{
  "arch": "unet",
  "dataset": "procedural textures in two colours, tilted and lit",
  "conditioning": "class",
  "cond_dim": 256,
  "targets": ["ground colour"],
  "norm": "groupnorm",
  "widths": [96, 192, 384],
  "blocks_per_level": 1,
  "scale_shift_norm": true,
  "attention": true,
  "upsampling": "nearest_conv",
  "residual_init": "none",
  "beta2": 0.99,
  "final_lr_fraction": 0.1
}
Rows from block 2, named by matrix and row number. Rows with one number belong to one attention dimension. Each number is 500 + 40 x the weight over the matrix's rms, rounded and kept within 0 to 999. All counts start at 0. Numbers have three digits each.
# v: attention query, key and value (stacked) (model.enc.1.1.attn.qkv.weight, 576x192, the v third), inputs 0-95
# proj: attention output (model.enc.1.1.attn.proj.weight, 192x192, transposed), outputs 0-95
v.91:549515534527414551547512517515527489597532442547441496444433469428523593527464455531427471474517486520505520478538382421511584442426507519461516450506489488478468453501536555501496507508436551539558472452459455575534482539524500530522507546483440543496453432497507481468459486486508467411
v.92:517431518534490512497513521487494529470494531435480492493526494555480486429436502514483464504525541438501481507467474465495498454488483521524544515451523543471534512557507473540511477464446478468513480507529524513573503451479496500429492413452474479515569419511485500503485488464527523538
v.93:457598498461536455469535499510513455504469496551543543514512523545516474571592494478572530508463465531516529486535605540507454542600479500499467473534467467524449542464453523503454498530543524527449501495502510422435556538502460469549493521534510455480452563498507531507515493508482467486
v.94:539411480521494524490506472502523523515528469465487525471481521504509519445440504468493492511525532424496513490489429508519518448503507493507533516497514526481566439497499465507503502499482507454522470528522471524517487500465494482459457498487499483509523456477514506475504476558515476534
v.95:501658525435507453459583547458557513531381421541517628570550427515404459582613449558653493454442538482514531462645463387517452559582499451532469456480470517547479560383430585585490426497477510512558411453536545468441575562520424567541471515511524464476451499551540575528377470453563481465
v.96:500532536487556560497463514570509486524509564516492510483468467485496539558505438492528569496466563543550482498518463470544491429515479497540580478524510553512444526548487511555468516511432524470561427505467473581517541456552506503496479492550463525532481507474521534446489416548487415506
v.97:527472498496491538493527495464528488496544525492450499491517464466546530476470484519520537544504514512533521527534497527533525429513492485557561483483526467531503499447524568516482485537500490526571520427441477479483476523509521490569490482570482507451496529461458498473502485481469463460
v.98:548560413528450469508487362491547542515596500526555449438516538352570511471476495449430640523516509484528571503539458482482515542566455476486479508493484425520566425524474530514492469552595497533557535425399460487496460430496501491548542560554559515462494553492450527542514507495421513441
v.99:525424477527438558508566539420524505493486494463518459504505458537485468446457561518491476443546483490514515518475548523560478459413466483489590483479500473529474487414537541465552514527522500468487549446541507488489468517474494560530490498513537486507529568558470524480557577434476459461
v.100:557528490495529504514546470524544455543541493487429528463506509533477552491554451500492481511492523500565506488511607510475531472577516478455516506456485472439490523512494537449475515514498517492463501498504483454523494515508528448488501486510494494512530488432488461513544470488478496532
v.101:497575487485599486505443477560515504527513572533468569497541517458541530537538437501518554544446554499503503505497589460498532535619536501525452519474493551509526523592457443529468477449492525511546444547441481511488544460525491476492505489521509520542483479490550498514482428544521520537
v.102:475471536525476495474408526507461513486501507507607485526478527421478470497510533485485529471495435471484491538467493506522436534394503522475492510515491541555520478550504450486539505461512564486549525518465474597485479484511450554467501539451487496489506488523492512508481527556491454467
v.103:471566472501610456524463421556503488476522578519432530495502529508532535546502422480501534543457559502460509509476530475469533521623497543548450536477532496441522511574455469548478484461479475498494457587476477478544536477541537429505526492548497494534466450504521524511501415533498551527
v.104:503564510497447455507508458425474522498527445514515488514502514425502474499528536531522558503511507513469513495526368441495480535486508488530471516499487442531564477459496525525506458508504476552570512463463491514470495493488493533524530545463511455425478500469465516535430546466464534402
v.105:501421532496423522479513551449478476466507452470592447500437508530472448458476595464484502471538420496545481517453517533513454493378494502460548494503498454565478496475523499455521512508539526489463577452539511519464461534494488530483465517474491496456529558498456469519539588495485461476
v.106:518500502504533557486556503497548457560470482466457541480509497535498510485512490511556480509508515491529502486485558506500537453531501501477548524467472539468443538499495515510466521494511515448446483493546526471505518554510511508478476488538505493538515507494529485498544482490517475538
v.107:453528588491469374490416455479421506371511550501438512552527532600414503494507508445454462491447462497538521528416646443488416511495473547589415549448533454561567559541482482495594389474416473445495501507477541450553476435554509366497544471437493435393476435527457550588450405459479564448
v.108:494491466511575561524478525562538469559506550525438557467542491525541553517479434485510510553455539531509505511483585507527548473592528495534507497490499573503467514545499475515455516492489519470486443515452467504496546532530504475511475484558499541570491516522560483469529436570526494555
v.109:534546416488473511534628428428544500484543503497500481466547506514573490469490511505511522538531556540518551498517507506487500499585456496549526469486489396455488487423467608555451504576548482528509479415531475412533476453489507469589525527590550489480481559506455590488551520434486508461
v.110:566401435509422575501576473428565536509511415484551467475451489419555475424474565533480535491575479478440527507602275543499530484413496449402543428517502410469494408353535575463502533585557478572548578463533511513479423555426486542551478530521520507463561565471481467473527622461487483477
v.111:505532505498583490525452501568533458551521623531512519456583510516531518503531457461508520548450498499571517511434734479524497535602535501542454526498483568532508512621476444439480500456525546432476464517441461509487520420528495459467504474512508540569492488533516514508577422568496508527
v.112:469414406518446444513512481477513523413476527497538429510561516659499450427454604456392395482498439485421512496435603576472513539465433523491432514464532415482541439447534545407570490509540387453431578504568515409535428410424488469546503479498545483480495523556411544503598549452489544468
v.113:470502507491454447479560509486520517453489494489611447513523505632416455444521564460410429434481513474529463449416610478504438520456423508486481535524471457498517476546507514462539508486478463439475495460553480470537473404478454503488496506465531482511485485519432567483549506468485464462
v.114:462433465517554523514443543548498535500467551492558462488472483504497499525456508496466483483499497489447494508504422512511524475435489535517547479561540520460459473526542485513503525520469474515509486590514481562500520442487497535494485479505477520524486468553530500442496487576532473568
v.115:436580510506562476504417492561448519498483539540503537505484518466503517548537458510487514517487525514462496482513427472465474547545495537515421516523483552496500521584477444554455514480473512556552444570447459531524549457542481469485511513485453516506474459458543497517402430562520525518
v.116:492497480496593551495440482585544502525518546525423531500466493451540557541469435494517546572461547531486509506518428533498556468560533512550512501503546522485488511549497475527467513497457496523512430539463482516513521529545531480511472468531461506508487475485542495457467421593508485539
v.117:457539501547441437465454507464498567471522521551588464527547507421468480457497533518470528544481494455506520511520463482489470514471446503527460520530511491578562463496473531492530456524537469580582525402403450467512483437476435489511518518458499484398481526399454521495418484463480472409
v.118:465542531508524451478413500510457531493486481525493545555489521406487494518533498513522554520500495494440494531511366464472498556474538526526442522514497542549578500528476425529495471467491539535551471531464500548466519499562492497468499529445483488450490453501548477544389487530498530467
v.119:514576502448501461539577416496569483462530508516460479481503520541476551489534463540531509532499587518502484455536401464423534458617428482544504529508491406409514497500492562564479513544453434567540446417512496399572517463518517441520528488536482520458451441378448531483468431450481484450
v.120:489534501489582548507523515573554446511514571511458541455503495579503556505490449493468444524476554494526484491466643525512509456607485510545506501507520514456438518574499503514447543511470488475465441508510487427573539467524506421479470470529464521544475491482501501438538411520532459553
v.121:530472412542469467528485486494474537538478460498487498496536507499521463475504504510437482473520481497429538502514496529488554565465541437428436483444484482452556441478508473409501459511540488489480590591514510501459455544425510520507516467479544532522532505565502416556538610476506575528
v.122:481591535471559471476432456578530478482592535541518505468494552433559516517505486419505548573486481508502499519459536476474478550546512556505438544516499485519508529636442454513475514489511533498510458490419453522515496417544492427504517562515484470495471459446503544506479415574488504501
proj.91:483498474457571434521496475556569469471469439497475481461469474461531452462475531454559520455489435463571422452493502460435466583535502472528410526457531544510491435460528450399539532452530500490484566570528484513549485458465527535446519540525469520492500528482546506500574473558452493544
proj.92:499516474505577472470460511565526513489505446469522511535449489488470479520525523493497524515498533498450496502518516490483510514484477538488535505494535475470545537482537467503533491469531511587432513572487533508476508577506524545548479516519488497454532519455496508473479483555530502450
proj.93:507460503508394537510525524458411535489507571531508470469591517552532516511490490545464489496504476544478523547494461501493530451509555474536533499505440513505452482530413546552459511543439467440541458455524479518505497450477458464445551474454474516555465470582512502496455591480487454552
proj.94:507500442486571492522446532542573508474507471488502496535489465454500467518489527475477493535505545505500497503501503478510481532458492499483515479505496498500526501490553546477525537479504492545499474483481524501541551549508549535543476476537442494508557511449494482491486515508519477463
proj.95:483416530478388494487496541504452533504494569494449522455579477488492486528484462564509514471518428553442518548515437471480559408497598482547520481427444565509517434498445487494469478538417435459501512475522517428553479499478461539491577485466481494516514469561551511476483618538448458566
proj.96:516476486508497471552490496497539519497481470539445460459554445482552493509461513497464498568563489504535489455466519450439544567460540507562536519459508456500441498525452463448447504480487506509471458475578487517539532448462462475475493532553451448481465500500512475508529549475539503540
proj.97:502491512502536501514490430529514444487443454471462444427480479494516486510485484487536438419476427497514452495510490477482536491495516463539479493516511462531419488414490479447513491435508488473449493470579515487508524499493548537467480529515466464558494523506530467489550438493533483546
proj.98:450529553409489520512465490522478401507527462470519513492506482526438497483510469505471446456484443590579444496454484493521473447496409509490530534547479539487460597482469490484561446535435492406493584461493460396484477483534619523483516523507493529438553478510493435487501469491475495525
proj.99:520499501479558510512513457575550474499504513486514459445430538481611479475494484493480419437452498447467452518525559492486546449508490504541493459470566455456463475500540562470508490458542498530435469479503564558501493572502493497474456542562455477579479546466504488509454415531469488509
proj.100:471515501498515497477525510516479543474458470501486478508480490502551525537497536481551502538494494556502475468524494473502538515481505496547525517533539531577483522483531480543519461488528466519494513533482481507489518459530535539499541504473481497506495493512524518484500479547523479522
proj.101:451516529492447477469480504413476510457487506519484519520530445531444508524503528465529515548534489549480554470480489507500454503482518521514535548540448535521510528461431455519497476553442471480554503501462469432507514443478485455526569493443509482387499474522513507518556537463549487493
proj.102:546478498465500507535538512486541455508562504517539472543502509525499478469501525491418537551536563505513494521461508510535466483498488515416508471505437418432479511573465542448480518504466528476506461462453513493501497488523456449485456500538502479438517493483439505520467550430448493504
proj.103:430539526523416505483472520407400552473476486535461571521539451499452550530536497461524515513534455542514547479505490520480448518488488497510522548542446598557493532463447412543497502551491474476542541499447444416488479452450477472520570504437506495438500486531546494503521558480578501511
proj.104:479514533493508482468429506534479378514512477459507545531504511485387503491533450521502491440446431506547476529515460535539472429505465538433496514502461513502506495481478510431530455507450525447472591491484502443465477518527560552546484515500544516447574497499483490496486497536433524519
proj.105:536491482497533529540559485537531477538549503521547482506477575493568477457485496496450484464444538478504451519498514478575518482496509508463483440517532446432508464565553613454507511484518550499497483493511534585483490539525479515468453516539480553566485522484463521529413505522445479494
proj.106:484497466483525462511485495536498545468474497527492486498527485473559492528507505511517499519479512517477498470530519457487506528503497486558537477495528519544503494487522502511498504506488452540483467520483495529527530478506483495462539516500480482563473524501508487487487498550516467499
proj.107:487499542526463605363567543419375542497445527508501569612487438523474545510524507555528559440552464496433499554588459544570445375456548530408547393461454546494471515501532492510512507513567490522529578441460552476427466483501410570565564506422556521509546553561572572529437629480537536541
proj.108:485501486490455481516521518475508567472479521520490461467511455538530503539481525466546489505558517514485546470492502472461507557521524486569486515524493507506445501458456484543468508528470453489528445496533479451546549459480495442455545488493471451511468484516531489491564504447559470507
proj.109:452545553483494503480445451554438444512473474454492512425514552473427473478549419528500385383439433525476457505485528479453562462529478509562499509484555537538488528444582472493605442470485475488471587518549499475467479531469562541475504493484486524565548481502531411464477414580488478543
proj.110:508491485450555462595435454620564371550516461459517449433409530463496467477468441498480422444415470462565382500456539496483531483529441456510392491485501448496502507485546530461537540448490536440434503523548524524510496597524642529480401458554476514560525515433430431475508366545422509466
proj.111:482543520464451518454585488422487553432514525550520476532527496580517504507484569447503484544593536560451536465474513514487488520498502528523535529557511482480469537522483515573504443571487462515565476512485463452520519413488456436508559511499479480396452451524500510525506552418562511529
proj.112:537552553517501606443548515474458566518537522481578565536445539514452510499491463520470487370537547424396479562518522556531451442502439473479491426486570507463523571545601560581577490535576484516551526525476535462429453590506506487545451471517522538563522494503483496447437409470506534492
proj.113:575557522498505548499556529470493583531591530505549540556534532506505492486490507536426592539566573495391514519516531544520504499485510511486544452445571435429519545607565562508546449539544519574514537531482489495453466527531447500537497497592500499474525490501478516498431519488475522525
proj.114:523488472519473485547495490490550523532539525505504481450495509493528457480441492477430503569531534455540504482436516486452501584476497475501471511505523446436463533549472467502462552509519521509495420491533495527516487498454463404467429494560473467510463493510437475479514486428512533504
proj.115:489485491491457480509494549413480519522509506516494527544575462517374512499513508526488578577529524534499542493471461506512474521508478504474503524509420521479527524505457450528493503531444506503539515482505464434485491433482452470544529485434539495428525462520468515518534574439507517490
proj.116:497490494538472472525492477453506536480449497519452473440497422500519526521469514445541482498545469508585516449496484451461472597475539441524466504525473524523462506449437433505453547501494472467512445488544472480531553459434508452468533488482461470502455494519544483497574520436534485515
proj.117:525549539426542510541490486477472406534544494438549491537517484543326485469515474559452539414509496537463437509445477513530473462511478481435510415458470400427454559459440553465586476489444486457501564466565509456428483479543569531539469497498544482442590535530445478496526491468412506526
proj.118:476489506497468481517464529451486450478513508500494530554540453525416507497510494508500535503504475509534532495485468499554417488512513511422493500494396495507535489462431514478479520507450538455526503461456484476493498501485470489541496489416543504445533506504473492526526564471479505474
proj.119:522579522526500473475437485516418527523495423464435520474549486471421529515521483505549524460489416564524476484495494500454525597486525465568537541462505529600463600466480405462596452475476483503467604538566456449426480465495613538543551493520483481497569512511520481469534472583495508561
proj.120:516519494537472510508533495449458605499478512517467467463546480529541512513494514486503535536565513536468511454493517463473525582486537472580543508505555484514479520508503464515502482478506453541523474534559462537500519441467467458470550494485461460521451497526526521482521501467565468528
proj.121:465465515463491497457467538520561480475507501486544515530401520500504492519476508495536475480464520501523531544504475552508461455529433490475484534542492539508567539476498528575496534558524484453543483519427494485493462542505555487509502498468522532453522466480509510472501410509510531448
proj.122:480532511486447527531535508433419501513522483535503505555563462551401513481523544499454522524535497582547510479478489473536451508470499522469525486569467540482506513520497494472537483536456526475553554478518463448521487442479480503502564497460500534424520478551502491537486599462500482521